A small image classifier, trained from scratch.
Model: 12.9M parameters, 24-pixel images, arch preact_resnet, norm batchnorm, activation leaky_relu, depths [2, 4, 4], widths [96, 192, 384].
Training: 27100 steps, batches of 128.
Data: trained on single printed letters, digits and signs in grey, bent and noisy, 197500 training examples, 17.6 epochs.
Rows from block 5 of a small image classifier, named by matrix and row number. Rows with one number belong to one channel. Each number is 128 + 24 x the weight over its row's rms, rounded and kept within 0 to 255. All counts start at 0. After the name is the row's rms in percent of the matrix's.
After each channel's rows are labels from the 100 images, of 14976, where the channel reaches its highest value: "strongest on" is what is common among them. Only what is clearly more common there than usual is listed. The data: single printed letters, digits and signs in grey, bent and noisy. In brackets: how many of the 100, against the usual share in percent.
# convs0: first 3x3 conv (model.blocks.5.convs.0.weight, 192x192x3x3, each kernel summed), inputs 96-191
# convs1: second 3x3 conv (model.blocks.5.convs.1.weight, 192x192x3x3, transposed, each kernel summed), outputs 96-191

convs0.67 080 [161 134  78 117 143  97 161 148 131 135 143 160 125 118 107 101 125 153 127 141 119 131 119  82 126 144 101 158 144 126 128 146 115 169 124  98  96 129 113 108 114 157  85 132 123 142 133  98 107 143 141 116 128 150 142 112  89 146 146 145 138 173 106 121 112 113 133 126 151 120 113 139 108 167 151 105 160 141 182 119 103 124  58 137 137  70 129  92 135 112  85 118 132 109 150 150]
convs1.67 093 [130  87 160 152 115 120 100 116 128 140 131 140 175 134 128 173 166 132 105 157 113  93 125 152  92  98 135 118  84 117 125  95 142 158 108 166 137 123 141  57 175 173 133 124 130 112 110 115 131 153 130 138  90 119 129  87 126 106 114 154 125 157 117 123 145  70 101 129 123 148 158 123 132 123  85 123  77 132 164 133 160 128 105 117 154 166 144 130 120 126 135 126 133 161 133 103]
strongest on: digit (38 vs 13.4); the character 4 (36 vs 1.4)

convs0.164 094 [168 139 125 140 105 130 158 150 111  93 162  94 150 116 177 177 128 140 115 108  72  89 115 150 117 113 124 125  72 100 116 146 153  93 136 117 116 120 169  80 118 142 126 139 144 157 103 144 119 117 101 148 114 172 103 122 116  94 127 122 143 129 161 120 110  93  88 138 135 141  96 153 126 103 130 176 150 111 111 104 123 129 139 182 108 141 127 121 161 124 162 151 162 148 100 126]
convs1.164 106 [ 86 154 103 125 128 136 108 106  85 181 108 108 114 123 152 112  80 116 153 109 123 123 179 147 132 122 150 179 116 118 107 149 140 118 137 142 109  85 121  93 100 151 129 136 145 118  88 104 116  84 108 130 141 102  96 105 100 122 110 121 113  99 127 120 138  86 127 118 130 176 141  90 122 122 125 130 134 112 113 106 138 119 109 119 139 104 141 169 154 168 145 146 108 150 119 131]
strongest on: bold (72 vs 46.7); small letter (66 vs 36.2); the character k (39 vs 1.3)

convs0.137 087 [101 137 151 112 142  82 120 109 132 131 122  92 133 124 135 109 114 100 129 107  68 137 106 104  81 131  90 136 103 140  86 112  74 127 119 148 130 122 130 106  98 115 131 167 119 114 102 127 121 102 112  86 107 107 131 121 147  93 145 138 156 150 107 156 102 108 134 151 144 107 122 135 126 138 110 137 164 119 135 132 106 141 125 106 141 125  67 101 137  84 138 155 130 111  91 129]
convs1.137 089 [145 105 107 140 163 119 117 132 123 140 125 156 101 135 139 115 112 160 133 148 142 163 136 151 129 138 131 111 104 123 177  80 126 109 126 132 144 112 132 144 120 147 126 152 137  79 152 180 100  88 163 130 146 131 115 104 108  83 154 109 169 113 136 152 136 161 150 170 161 159 147 142 133 139 160 119  77 159  85 144 144 117 129 146 146 109 101 177 121 110 125 100 144 141 121 127]
strongest on: small letter (63 vs 36.2)

convs0.19 109 [165 112 132 156  66 109  84 133 127 156 143 112 139  96 132 104 112  79 107 119  81 108 151 121 106 128 137 145 137 134 152  97 139 101 131 124 118  99 128 169 117 129 140 153 124 133 122 135 126 131  74 150 106 121 138 119 110 112 137 117 148 106 153 146 111 108  94 159 112 134  93 167 111 158 133 129 138 128  85 145 142 178 123 154 139 114 151 138 108  62  89 141 118 120  94 119]
convs1.19 094 [139  98 117 138 164 184  94  87 141 122 122  81 107 106 104 123 101  89 132 103 102 125 122 109 101 104  95 128 139 104  77  82 142 120 166  89 132 130  90 127 100 115  91 142 126 143 100 132 120 133 117 102 102  98 116  99 124 152 138 130 137 117 116 123 129  90 103 125 109 126 110 129 101 139 157 114 122  62 139 126  80 132 111 101 132  70 127 151 114  79 141 145 111  92 113 144]
strongest on: capital (72 vs 35.6); the character B (33 vs 1.3)

convs0.55 112 [ 70 145 130 121  78 142 135 132  72 118 134 119 109 145 116 160 141 125 131 132 139 139 125 156 119 149  87  91 112 136 166 136 171  92 146 106 124 139 108 161 155 102 174 138 170 117 124 158 129 149 169 111 119 108 139 126 115 124 128 167 113 176 129 127 110 151 135 143 139 145  95 149 130  68 139 129 159 115  95 128 100 150 126  86 128 160 103  87 147 135 171 127 174 128  89 130]
convs1.55 098 [119  91 157 106 105 103 127 136 137 151 111 136 109 104  85 110 105 112 139 109 133 129 116  99 111 133 116 125 122 111 125 144 188 111  79  94 142 120 101 156 104 141  96 129 144 109 130 106 137 130 105 131  95 104 126 127 142  90  99 125  66 147 120 132  81 135 124 105 102 122  97 144 166 142 176 125 130 109 140  93  97  98 119  87 147 120 124 154 154  77 158 111 119 120 125 139]
strongest on: serif (53 vs 25.8)

convs0.13 095 [119 108 162 144 138 138 105 113 140 102 136 102 140 154 173 118 102 134 125 145 161 130 103 124 148 152  95 120  87 135 116 131 121 137 102 150 132 150 168 114 148 124 144 128 146 149 110 129 124 133 135 121 115 137 122 130 142 112 106 137 145  84 119 147 138 134 136 153 114 153 120 133 100 108 105 138 165  96 109 141  95 124 162  97 113 173  80  99 111 164 101 123 157  91 125 112]
convs1.13 098 [120 120 124 139 129 101 103 130 107 144 104 157 124 104 145 100 125 113 118 108 129  86 111 100 100 132  73  99  91 133  97 118 145 120  94  95 104 119 163 128 144 108 106 127 123 108 129 127 105 113 106 105 103 116 137 128 142 136 117 118 103 115  90 109 104 155 109 134 101 126 129 116 158 152 166  95 121  87  74  84  83  99 126 136 142 136  97 124 123 111 126 125  81  98 168 105]
strongest on: digit (31 vs 13.4); the character 4 (30 vs 1.4)

convs0.36 080 [128 107  82 130 127 122 189 112  82 129 137 157 140 113 120 135 141 136 133 123  95 143 115 116 109 137 103 109 118 130 139 112 125  97 118  88  97 113  88 102 107 122 110 165 129 131 143 140 131 102 122 105 113 173 140 127 118 146 145 141 111 124 141  99 121 122 141 123 125  92  96 144 104 124 175 153 147 101 111 109 100 110  63 163 153 121 115  61 141 137 135 134 120  92 156 154]
convs1.36 108 [121 115 208 131 122 120  70  94 124 108 118 148 125 135 117 174 102 145 120 153 142 134 119 137 131 118 116 124 120 147 130 105 167 163 134 109 116 122 166  93 120 120 156 124 172 124 149 130 112 115 128 142 123 112 125  82 134 149 114 119 105 153 113 172 118  85  95 113 151 142 159 152 175 110 112 101 101 136 146 123 201  98  98  99 158 136 141 147 128 110 125 127 147 139  98 119]
strongest on: small letter (70 vs 36.2)

convs0.40 109 [137 105 141 116 111  51 130 142 131 128 119 155 133 122 130 108 136 146 103 142 161 136 104 126 111 126 147 109 157 181 118 104 120 150 116 106 113 145  93 116 118 131 105 144 112  76 118 120 106 122 131 138 115 101 132 112 176 175 173 119 133 156 108 138 130 122 146 125 152  89 149 143 144 130 139 148 153 157 123 155 102 151 115 112 153  95 141 141 160 105  94  92 105 135 104 130]
convs1.40 101 [135  97 158 132 140  92 188 153 170  76 152 150 118 144 107 122 127 113 110 123 118 142 126 121 104  96 180  97 136 157 113 121  95 138 142 147 149 117 127  79 150 138 160 164 141  76  90 117 127 114 134 126 158 114 109 133 139 127 123 159 155 136 115 161 133  96 144 135 158  44 107 141 107 158 102 140  84 144 133 132 140 116 111 119 142 142 125 107 178 129 143 118 111 138 100 159]
strongest on: serif (76 vs 25.8)

convs0.103 111 [127 125  92 151 132 110 126 151 117  84 127 140  85 149 141 176 111 148 121 113  89 159 140 119 104 125 110 128  97 144 104 108  74 116 116 125 155  65  80 133 129 151 141 124 128  73 129 127 126 144 125 152 128  89 119 103 154  91 143 106 129 138 126 130 120 130 132 108 156 105 139  95  82 128  67 142  91 155 121 144 135 104 134 148 148 136 108 124 130 124 120  70 143 157 121 141]
convs1.103 099 [141 130 138 128 120 106 137 123 122 171 144 141 131 146 127 136 139 119 163 149 136 117 147 154 158 130 145 124 106 109 115 163 114 125  90 133 149 137 105 127 132 118 112 115 112 109  91 116  99 162 135 125  99  94 135 143 147 121 151  78 155 166 136 122 128 137 123 111 162 163 112 122 116 139 168 159 123 165 132 136 128 186 164 104  85 123 114 113 149 166 119 142 150 135 129 141]
strongest on: the character $ (49 vs 1.4); the character * (25 vs 1.4)

convs0.108 092 [ 91 180  96 142  92 131 125 101 106 101 132 128 122 170 161 108 138 154 108 153 124 170  94 102 151 132 111 122 157 156 111 128 146 106 131 132 107 161 112  83 174 112  90 141 161 121  83 145 110 114 125 126 137 142 100 150 117 125 174 123 166 159 118  99  89 123 119 128 134 153 108 122 139 119  81 118 157 101 103 161 122 120 115 119 130 124 153  67 133 157 117 111 131 126 140 118]
convs1.108 092 [ 84 119 133 125 111 136 110 112  74 150 134 102  93 130 106 134 109 102  95 113 152 131  96 105 114 137 120 103 135  94 123 162 105 147  94 152  87 137 136  95 123  89 136 100  98 131 141  87 164 115 140 136 105 114 103 122  97 163 131 141 110 112 129 121 124 143 148 107 119 144 101 113 159 132 188 100 157 121 112 105 141 131  91  68  85 113 127 125  96 128 132  94 126 103 109  58]
strongest on: the character $ (27 vs 1.4)

convs0.80 084 [146 112  85 118 100 111  95  70 113 138 144 118 127 117 144 156 146 121 126 151 144 153  80 114  98 147 106 115 174 129 132 126 119 175 106 142 117 146 105 130 110 122 126 167  58 128 141 139 106 148 161 120 100 179 130 156 137 110 143 116 137 143 118 164  98 128 120 126 131 123 134 142 117 130 140 103 156 127 113 143 118 132  79 154 136 117 163 120 129  98 141 113 130 136 102 151]
convs1.80 108 [120 108 120 154 135 146 142 149 132  72 102 111 142 114  99 101 140 118  85 158 155 133 133 103 136 106 108  85 119 118 152 134 138 116 140 122 104 101 127 131 127 161 129 120  94 140 125 107 155 128 143 113 144 155 112 137 139 133 138 105 108 132 145 113 119 137 132 131 123 141 121 109  98 137 133 146  79 145 126 131 136 103 127 124  90 124 123 137 147 150 169 147 129 102 170  95]
strongest on: digit (40 vs 13.4)

convs0.8 099 [114 116 114 100 153 123 130 148 133 154 128 138  96 125 133 110 101 112 155 113 130 190 112 115 153 111 125 142 164 180  88  81  92 132 112 124 116 114 116 134 133 105 115 149 163 103  82 146 129 122 135 124 154 119 124 133 125 135 127  87  99 103 141 180 107 106 125 144 147 105 148 102 138  57  93 113 116 132 112 126 130 169 132 143 144 136  73 121 108 128 106  76 147 100  56 138]
convs1.8 073 [150 130 109 160 126 113 143 127 127 212 124 114 152 132 157 121 139 125 153 122 112 146 143 135 126 151 148 154 137 131 102 153 129 116  54 126 125 123  97 121 157 150 155 108 119 122 128 130 110 133 107 129 117 119 139  98 148 122 139 132 121 125 146  98 109 135 138 165  91 160  96 122 134 106 138 152 162 163 117 126 146 201 116 132 120 142 131 158 121 165 115 132 122 135  98 111]
strongest on: small letter (94 vs 36.2); the character m (26 vs 1.4)

convs0.74 094 [126 123 111 137 130  91 147 134 106 135 150 124 137 142 144 169 197 132 129 124  95 122 104 118 126 116 137  93 136 121 116  93 119 165  92 103 130 159 152 134 161  83 125 127 140  90 124 119  81 137 114  98 108 181 112 159  89 124 145 142 137 163 115 118 132 149 144 151 136 111  41 151 130 113 111 103 167 116 109 144 124  95 116 118 114 128 122 124  90 128 153 132 102 129 111 112]
convs1.74 102 [ 96 116 103 136 133 151  99 121 129 144 134 116 142 155 151 121 144 149 140 125 150  92 165  97 101 132 113 148 134 119  65 144 174 119 117 178  82 149 119 139 139 144 126 156 159  81 103 143 172 161 153 171 102 140 132  97 120 135 133 127 107 154 122 112  90 130 127  82 138 133 140 117 161 140 107 130 127 121 135 135 106  92  99 134 133 147 137 139 160 147 112 115 106 121 164 146]
strongest on: the character ? (28 vs 1.4)

convs0.115 103 [122 145  82 130 106 106 134 139 145 117 134 121 116 146 143 121 136 139 120 151  92  98 110 136 101 149 123 153  62 120 150 162 131 141 144 122 135 116 124 102 116 160 163 158 146 120 115  61 140 129 148 130 132  89 135  92 179 127 129  94 155  97  84 118 127 152 135 157 132 125 101 121 110 152 102 114 171  95 127 133 145  68 140 123 114 115 141  93 152 131 151  70  51 104 117 147]
convs1.115 087 [124 157 156 144 153  87 144 146  94 142 115 107 139  72 162 139 102 142 136 145 137 128 111 111 118 117 123 136 136 106 125 102 153 149 118 147 124 104 150 100 147 152 130 122 138 146  85 113  91 177 137 139  77 132 144 137 179 158 132 107 146 116 124 177 110 111  92 119 133 111 105 120 117 105 154 133 139 113 144 137  97 172 142 106 104 128 126 105 138 129 185 105 160 146 153 138]
strongest on: the character $ (25 vs 1.4)

convs0.176 104 [ 98 137 106 126  96 136 125 156 139 103 156  67 137 121 140 147 133 136 148 119 107 105 111 147 154 113 139 114  26  92 158 111 161  98 134 125 114 121 131 148 122 134 151 128 154 132 150 108 103 108 145 128 155 161 129 106 121 130 152 158 101 118 127 149 160 132  85 114 104  94  91 140 120  89 131 129 173 137 114 121 161 105 144 133 133 115 150  90 138 144 138  99 117  91 124 124]
convs1.176 095 [146 121 111 109 119 104 162 169 134 122 100 131  97 135 125 107 116 139 122 113 130 107 126 118 131 146 117 118 111 112 129  91 163 136  88 108  96 116  76 125 107  57 116 104 128 150 130 138  69 154 103 155  80 136 142 143 117 131 103 158 125 143 134 153 139 106 146 111 127 123 140 135 144 113 141 119 137 122 118  97 113 111 128 109 104 136 114 136 141 121 131 147 102 134 116 128]
strongest on: the character j (29 vs 1.4); the character i (29 vs 1.6); the character G (27 vs 1.5)

convs0.14 079 [141  80  66  99 110 129 147 111 103 141 146 131 136 122 104 154 122 114 112 125  96 135 110 139 138 117 116 118 104 154 125 183 117 123 106  98 112 125 106 124 140 111 121 120 143 113 137 165 145 125 128 189 149 149 167 120 115 157 120 114 107 122 126 101 108 153  99 147 158 172  93 165 137 137 132 168 157 118 113  85 130 136 103 129  99 138 136  85 144 144 144 117 129  98 123 140]
convs1.14 097 [144 116 177 114 148 122  87 109 118  96 112 159 132 143 114 142 152 141 101 144 147 135 113 112 102 125 135 108 103 141 143  93 169 135 125 134 162 120 135 106 121 127 128 115 128 129 111 149 107 131  92 148  88 115 104  69 126 147 114 127  84  97 116 146 137  90  82 126 137 134 163 138 154 130 139  98 122 133 145 107 169 120  87  99 162 108 167 155 118 137 112  93 145 139 105 176]
strongest on: small letter (61 vs 36.2)

convs0.68 102 [107  96 163 102 160 123 128 124 107 137 124 112 135 128 147 129 122 148 122 167 107 100 156 138 147 127 133 144 124 106 174 130 165 173 163 144 140 145 126 162 117  99 105 136 121 165  72 109 106 142  95 118 116 139 129 141  71 115 113 126  88 137 140 123 135 154  89 134 100 126 105 133 111 117 138 118 177 160 125 122 115 161 166 107 122 130 149 142 109 146 154 130 134 145 111 137]
convs1.68 101 [117 101 140  71 123 160 101  98 110 100 104 102 143 119 138 136 138  89 122  97 105  81 120 116 141 146  94 114 141 106 124  82 100 135 105 130 125 133 137 142  99 109 109 131 122 143 130 148  89 107  99 115 103 115 150 130  86 108 104 115  99 144 101 102 112 115  90 107  99 169  85  79 122  91 144 124 119 100 127 103 120 158 150 110 135 125  83  96  83  98 162 136  99 118 120  95]
strongest on: the character d (25 vs 1.4)

convs0.98 097 [135 108  77 128 118 118 120  79 115 109 140 140 146  90 107 155 154 128 121 156 103 147  65 125 100 106 136 141 169 121 143  99 119 163 111 109  85 132 122 120  96 126 121 148  77 130 143 133 131 150 136 127 132 190 138 131 137 144 120 105 119 110  95 140 107 108 125 141 130  88 108 139 121 129 112 105 145 156 142 122 129 113  95 149 136  98 141 129  98 109 121 120 101 142 109 147]
convs1.98 112 [146 142 155 180 129 141 112 143 158  55 133 142 148 130 117 124 171 144 124 170 174 163 159 133 144  98 130  89 125 128 159 116 135  89 171 142 158 163  82 126 141 164 118 126  54 152 133 123 154 130 140 145 140 150  86 137 126 139 158 104 122 116 192 102 114 146 124 142 139 106 141 122  87 106 133 132 115 164 121 150 168 116 116 134 126 129 141 105 122 138 131 164 147 124 146 122]
strongest on: the character 3 (26 vs 1.3)

convs0.123 102 [112  90 105 120 127 114 165 109 113 116 155 150 159  88  78 115 116 131 129 171  86 107 159 149  91  98 166 133 125 131 143 144  55 119 129 103 100 117 112 107 114 144 143  97 105 127 122 129 146 108 121 166 114 122 141  91 149 148 121 133 134 104 162 106 102 102 112 119 153 135 125 128  78 109 149 154 149 144 129 135 102 181  99 137 131 128 133  81 127  93 150 121 130 124 126 129]
convs1.123 109 [109 117 148 122 195 146  78  94 121  99 126 147 128 133 100 119 132 114 131  97 143 149 125 137  80 134 150  92 127 136 110  92 105 125 139 131 160 125  98  93 115 148 161  99 134  74 111 133 110  81 101 137 141 109  75 103 115  88 107 127 122 115  94 117  98 108 101 110 134 125 150 146 136 144 145 140 102 102 124 120 143 101 106 152 137 110 139 175 116 100 108 175 133 127  64 135]
strongest on: the character $ (25 vs 1.4)

convs0.130 101 [ 73 126 122 125  94 145 123 115 133 152 123 123 125 141  92  92 125 162 128 166 166 137 150 113 153 165 145 113 130 130 168 149 163 137 154  80  97 112  84 131  97 113 146 116 133 153 128  90 132 147 141 130 107 107 119 120 142 155 154 139 138 116 105  71  96 109 150 146 136 107 140 105 115 125 142 128 172 183 113 116 143 130 103 101 126 116 159 115 162 147 131 141 145 128 151 159]
convs1.130 099 [109 133 132 115 102  88  77 126 128  99 124 127 125 126 105 145 151 121 126  93 141 127 117 144 104 129 118 118 138 129 113  90 151 142 105 141 119 135 135 144 143 131  99 109 141 127 132 132 133 119  83 119 110 115 132 115 139 124  90 119  93 132  97 114 111 113  96 140  96  91 141 132 142 123 115 114 110 120 134 126 105  98 125 126 148 129 114  95 121  99 117 123  90 154 115 111]
strongest on: the character d (25 vs 1.4)

convs0.42 116 [132 124 129 137 108 132  95  86 151 146 156 127 121 150 134 151 150 117 140 107 142  99 136 134 114 161 127 114 119 101 134 111 133 137 147 149 132 147 102 152 132 150 143 134 154  93 149 171 132 166 158  97 147  97 137  92 147 138 105 164 118 160 126 128 115 149 154 144 169 105  78 141 111 136 121  40 122 122 117 167 123 175 128 170 114 151 132  99 147 107 157 111 164  86 136 159]
convs1.42 103 [124 141 151  75 136 131 121 115 146 176  94  90 108 146 113  99 125 118 137 105 113 142  88  78 158 111 126 146 111  75 118 133 169 121 125 119 118  90  88 163  75 137  92  98 121 150 141 107 134 138 124 124 119 103 145 153 146  94 103 130 106 125 125 142 108 113 148  94  98 151 112 105 118 137 171 127 141 135 118 110 115 162 109 125 101 102 124 154 146 114 155 100 109 127 118 152]
strongest on: the character Y (32 vs 1.4)

convs0.138 097 [115  86 117 145  84  94 118 130 117 105 148 125 107 119 106 111 130 106 113 109 113 110 172  98 101  85 138 102 129  87 121  95 120 133 119 139  97  99 107 129 107 125 154 136 124 121 105 131 129 122 111 112 151 168 180 128  93 107 120 155 167  65 148 130 111 114 116  92 168 119 109 182 115 134  94  91 136 152 130 141 120 107 143 159 165 150 129 134 135 110  94 129 114  94  72 117]
convs1.138 103 [137 160 117 144 149 179 120 121 203 138 128 100 134 153 110 130 122 134 159  88 129 154 114  94 158 142 121 139 155 130 134 144 133 140 188 109 151  72 125 129 104 148 119 119 141 149 133 122 116 121 139 139 144 102  86  98 115 145 102 176 124 115 145 143 155 106 140 126 130 119 133 118 106 148 131 137 133 107 150  70 169 106 161 126 185 123 108 131 167 130 126 148 150 113 154 149]
strongest on: capital (65 vs 35.6)

convs0.56 090 [ 93 115 106 121 122 146 139 105 120 146 129 112  94 119 144 136 119 116 126 119 116 103 105  92 104 131 120 159 114 142 139 137 129 113 163 105 163 128  86 149 135 122 135 141 108 128 157 122 134 153  84 185 126  88 129 156  94 156 158 121 138 106 125 120 136 143 125 143 124 120  72 130 111 186 109 153 167 119  85 169 157 148 107 119  93 105 132 118 108 130 127 124 139 143 124 156]
convs1.56 083 [127 102 139  91 135  99  94 158 121 116 129  89 155 135  89 143  89 138 162 120 110 121 150 124  88 100  73  99 124 112 182 126 173 107  77 143 145 159 148 193 125 109 139  99 124 120 189 118 113 147 113  97 143 138 115 114 103 100 111 130 115 126 116 139 148 132 106  97 112 131  99 109 145 147 115 121 122  93 116 135 111 132 133 118 115 132  95 165 180 135 147  87 118 123 166 124]
strongest on: bold (73 vs 46.7); small letter (65 vs 36.2); the character a (25 vs 1.6)

convs0.171 090 [142 112 110 142 134 124 106 125 110 119 162 135  91 157 156 174 141 159 112 122 135 125  92 153 123 127 115 107 130 156 145 122  74 171 126 123 143  96 138 186 125 110 165 133 138 161 152 123 130  99  99 130 132 128 135 170 104 135 148 148 132 142 114 138 131 162 146 150 144 158 128 146 121 131  84 120 168 132 109 123 123 126 150 127  98 148 127 142  86 123 134 160 134 149 143 114]
convs1.171 087 [103 123 119 155 121  88  91  78 107 132 115 133 122  78 156 103 157 111 120 117 137  75 156 118 103 144 113 100  85  84 118  98 126 120 118 109  72  98 148 132 122 151 108 123 130 116 116 153 127  93 111 131  95 158 123 100 120 120 145 110 130 126  88  97 115 114  94 113 114 156 121 121 138 154 166 101  98 106 153 111 112  95 148 132 145 133 108 123 140 136 130  81  92 150 142 143]
strongest on: the character ? (29 vs 1.4)

convs0.174 124 [105 100 141 138 130  79 146 127 124 109 115 109 154 146 138 129  91 149 133 158 119 136 123 132 144 128 150 123 148 153 121 159 112 131 121 121 102 121 136 125 106 145  71 142 155 130  68 128 152 113  95 150 118 163 136 113 132 178 137  85  75 135 119 174 127  79 128 122 174 152 163 116 104 101  90 113 116 144 116  93 126 173 131 107 188 157 139  57 120 131 120 102  92 137 116  96]
convs1.174 093 [165 142 180  58  88 156 145 109 139 138 115 137 130 132 106  88 124  68 142 111 102 124 127 105 108 136 138 114 144 141  73 108  93 130  92 120 145 147 111 111 105 121 123  98 160 127  72 149  89 112 108 134 144  99 121 151 121 125 143  97 141 146 128 138 112 119 138 121 128 120  64 108 109 109 157 145 149 131 122 124 129 172 125 131 147  85 139  83  81  95 134 164  98 110 115 135]
strongest on: small letter (81 vs 36.2)

convs0.180 109 [122 146 116 155 137 118 114  76 129 150 123 143 113 154 113 102 120 153 100 145  70 126 126 129 105 131 148 160  82 141 137 106 153 119 117 131 112  98 109 110 105 133 159 158 166 114 108 101 121 153 131 140  92 114 150  75 146 117 164 152 152 117  73 132 114 131 134 137 151 104 133 138  80 168  84  85 143 127 144 124 159 124 151 127 130 146 108 131 124 162 166  67 104 146 118 178]
convs1.180 093 [133 137 146 145 155 141 104 115  95 162 138 133  98 109 136 133 132 130 145 175 145 126 118 147 154 137 117 163 125  96 121 101 151 152 118 135 106 106 168 141 125 140 105 161 125 151  99  74 129 160 147 125 109 125 104  92 139 131 126  89 151 131 144 146 137 119 113 148 136 127 145 127  96  85 186 121 154 126 104 161 131 210 137 137 132 164 132 120 138 134 179 101 145 146 118 149]
strongest on: bold (78 vs 46.7); the character * (29 vs 1.4)

convs0.90 083 [118 132 123  95 126 131 128  83 123 189 144  77 152 142 113  90 104 112 154 107 111 133  71 147 156 136 108 142 131 155 150 123 147 128 100 136 160 162  99 138  85 163 151 155 104 155  72 104 118 118 134 129  96 155 115 187 117 143 131 114 119 128 136 128 117 137 142 139 104  90 150 164 107 133 152 138 171 204 102 147 118 184 107 137 134 123 156 145 126 148 167 145 111 117 108 145]
convs1.90 081 [191 115  80 108  98 109 122 166  95  67 143  92 111 102 126 129 107 120 124 134 140 108 119 114 110 136 113 119 128 110 182  98 117 131 128 172  96 117 117 103 109  96 119 124 104 116 157 102 116  97 136  69 150 129 137 117 123 150 161 108 131  99 138 159 142 125 157 129 106  92 127  91 108  85 145 129  80 121  92 134 114 150  84 102 105 124 107 115 123 115 145  84 124 126 150 137]
strongest on: digit (32 vs 13.4); the character 3 (25 vs 1.3)

convs0.6 099 [124 150  85 124 107  83  74 114 101 129 167 161  59 132 147 166 187 118 108 157 122 148  94 116 117 124  75 123 159 160 121 121 125 142 142 132 127 161 159 169 129 118 111 136  91 120 129 124 132 166 134 137 126 129 133 119 109 128 128  89 134 182  99 130 111 171 122 146 128 133 107 160 115 134 170 137 159 117  89 144  93 122 102 138 134 127 124 127 108 135 100 119 134 153  91 136]
convs1.6 101 [128  94 101 126  82 130 129 138 152 106 126 125  67  97 122 105 124 100 128 137 168  96 135 115 138 125 110  64 126  83 143 127 110  81 126 145 102 146 110  83 149 160 100 115 107 122 112  76 130 115 123 138 105 106  68 120 137 144 133 130 139 121 123 108 119 131 164  80 119 143 113 115 121 148 115 137 109 124 181 135 140  68 155 118 143 100 146 113 152 154 123 122 133 137 146 139]
strongest on: the character f (49 vs 1.4)

convs0.60 089 [173  83 119  94  73  97 134 127 153 128 124 160 155 113 161 136 112 135 186  99 111 158 111 106 145 157 101 114 176 163 128  95 126 134 101 130 113 160 134 152 110 106  90 111 124 106 140 135 134 172 144 129 150 168 146 192 125 151 157 112 100 153 120 138 169 127 183 143 121  94 148 116 121  68 140  99 161 150 104 105 140 166 135 109  73  85  66  81 124 120 142 116 151 117 111 170]
convs1.60 100 [170  90 142 134 105 125  98 152 129 137 129 117 116 122 164 175 156 128 100  75  84 107  90 103 122 115 105 112 124 105 114 134 131 148 102 132 145 115 150 146 144 131 106  80 108 124 125  88 142 138 143 109 154 135 129  94 123  89 102 140 128 101 112 151 115 126 133 112 118 102 136  98 148 147 168 139 125 102 158  92  89 115  78  85 117 124  94 115 124 167 175 102 142 108 133 136]
strongest on: the character r (37 vs 1.6)

convs0.3 123 [100 136 123 146 190 140  98  99  91 170 157 113 164  96 104 116 113 113  92 162 129  90 125 130 115  96 129 143 134 132 168  86  89 133 111 162 128 116 142 115 108  80 138 134  99 127 126 116 124 118 139 110  81 137 125 100 139 155 143 138 111 109 155 103  91  77 109 156 116 155 111 126 135 136 135 102 198 147 115  96 151 193 112  99 118 123 141 117 124  85 159 142 119 115 134 118]
convs1.3 155 [100 125 128 136 179 154 126  84 116 134 123 101 147 130  63 135  89 117  88 155 129  99 145 148 101 131 132 141 121 126 139  83  78 127 132 102 110 106 120 108 100 118 130 140 115  41 134 103 124  80 135 133 109  99  92  94 106 130 121 148 125 101 102 118  99  46  75 119 135 118 138 110 135 118 149 124  82 139 103 113 117 136  88 102  88 120 106 159 133 107 154 165 124 135 107  97]
strongest on: the character $ (31 vs 1.4)

convs0.87 105 [162 139 169  97 125  78 131 137 189 140  89 148 138 172 168 124 118 109 139 155 194 164 151 136 163 137 129 144 128 133 124 175 115 163 144 136 117 168 104  99 134 125  95 134 126 125 143 127 184 126 142 144 131 128 118 146 149 115 153 117 168 148 143 162 158 172 180 182 141 192 143 104 146 119 128 157 169 175 144 128 127 138  79 108 124 136 132 173 134 143 130 141 129 135 103 127]
convs1.87 099 [118  96 117 119 119 107 132 133 105 112  94  85 115 100 113 124 131 124  76  75  69 116 102  89  97 116 132  92  87 113 109 123 117 127 139 111  99 102 148 112 115 117  86  99 108 153 133 114 109 124 117 107 129 132 126  90 106  84 136 133 109  97 130 128 128 121 101 103 105 148 109 115 110 146 151 104 129 104 118  80  93 121 104  84 120  93 109  75 126 119 153  98 139 109 112 118]
strongest on: the character m (29 vs 1.4)

convs0.153 098 [150 105 146 151  64 134 110 115 162 115 132  77 100 114 140 137 123 116 111 107 129 112 120  97  90 114 129 102 149 108 119 125  66 107 129 151 167 122  94 108 137 157 120 147 142 102 136 137 163 113 138 131 126  87 144  81 135 133 153 123 105 125 154 131 107 154 137 149 146 106 109 140 125 165 120 112 155 158 125 123 121  79 114 181 117  97 175  97 133  81 119  81 142 161  91  95]
convs1.153 093 [ 83 117 104 103 115 138 165 114 135 162 121 122 105 101 123  96 114 112 168 143 140  91 108  97 111 150 157 136 128 103 133 104 110 112 165 125  78  75 101  85  82 131 125 124 126  93 115 140 115 133 118 156 133 125 110 167 124 159 138  91 133 102 138 142 142  77 157 106 150  98 105 149  98 162 174 146  84 136 145 115 150  92 120 159 120 116 117 122 131  97 147 155  97 135 136 157]
strongest on: the character @ (27 vs 1.2)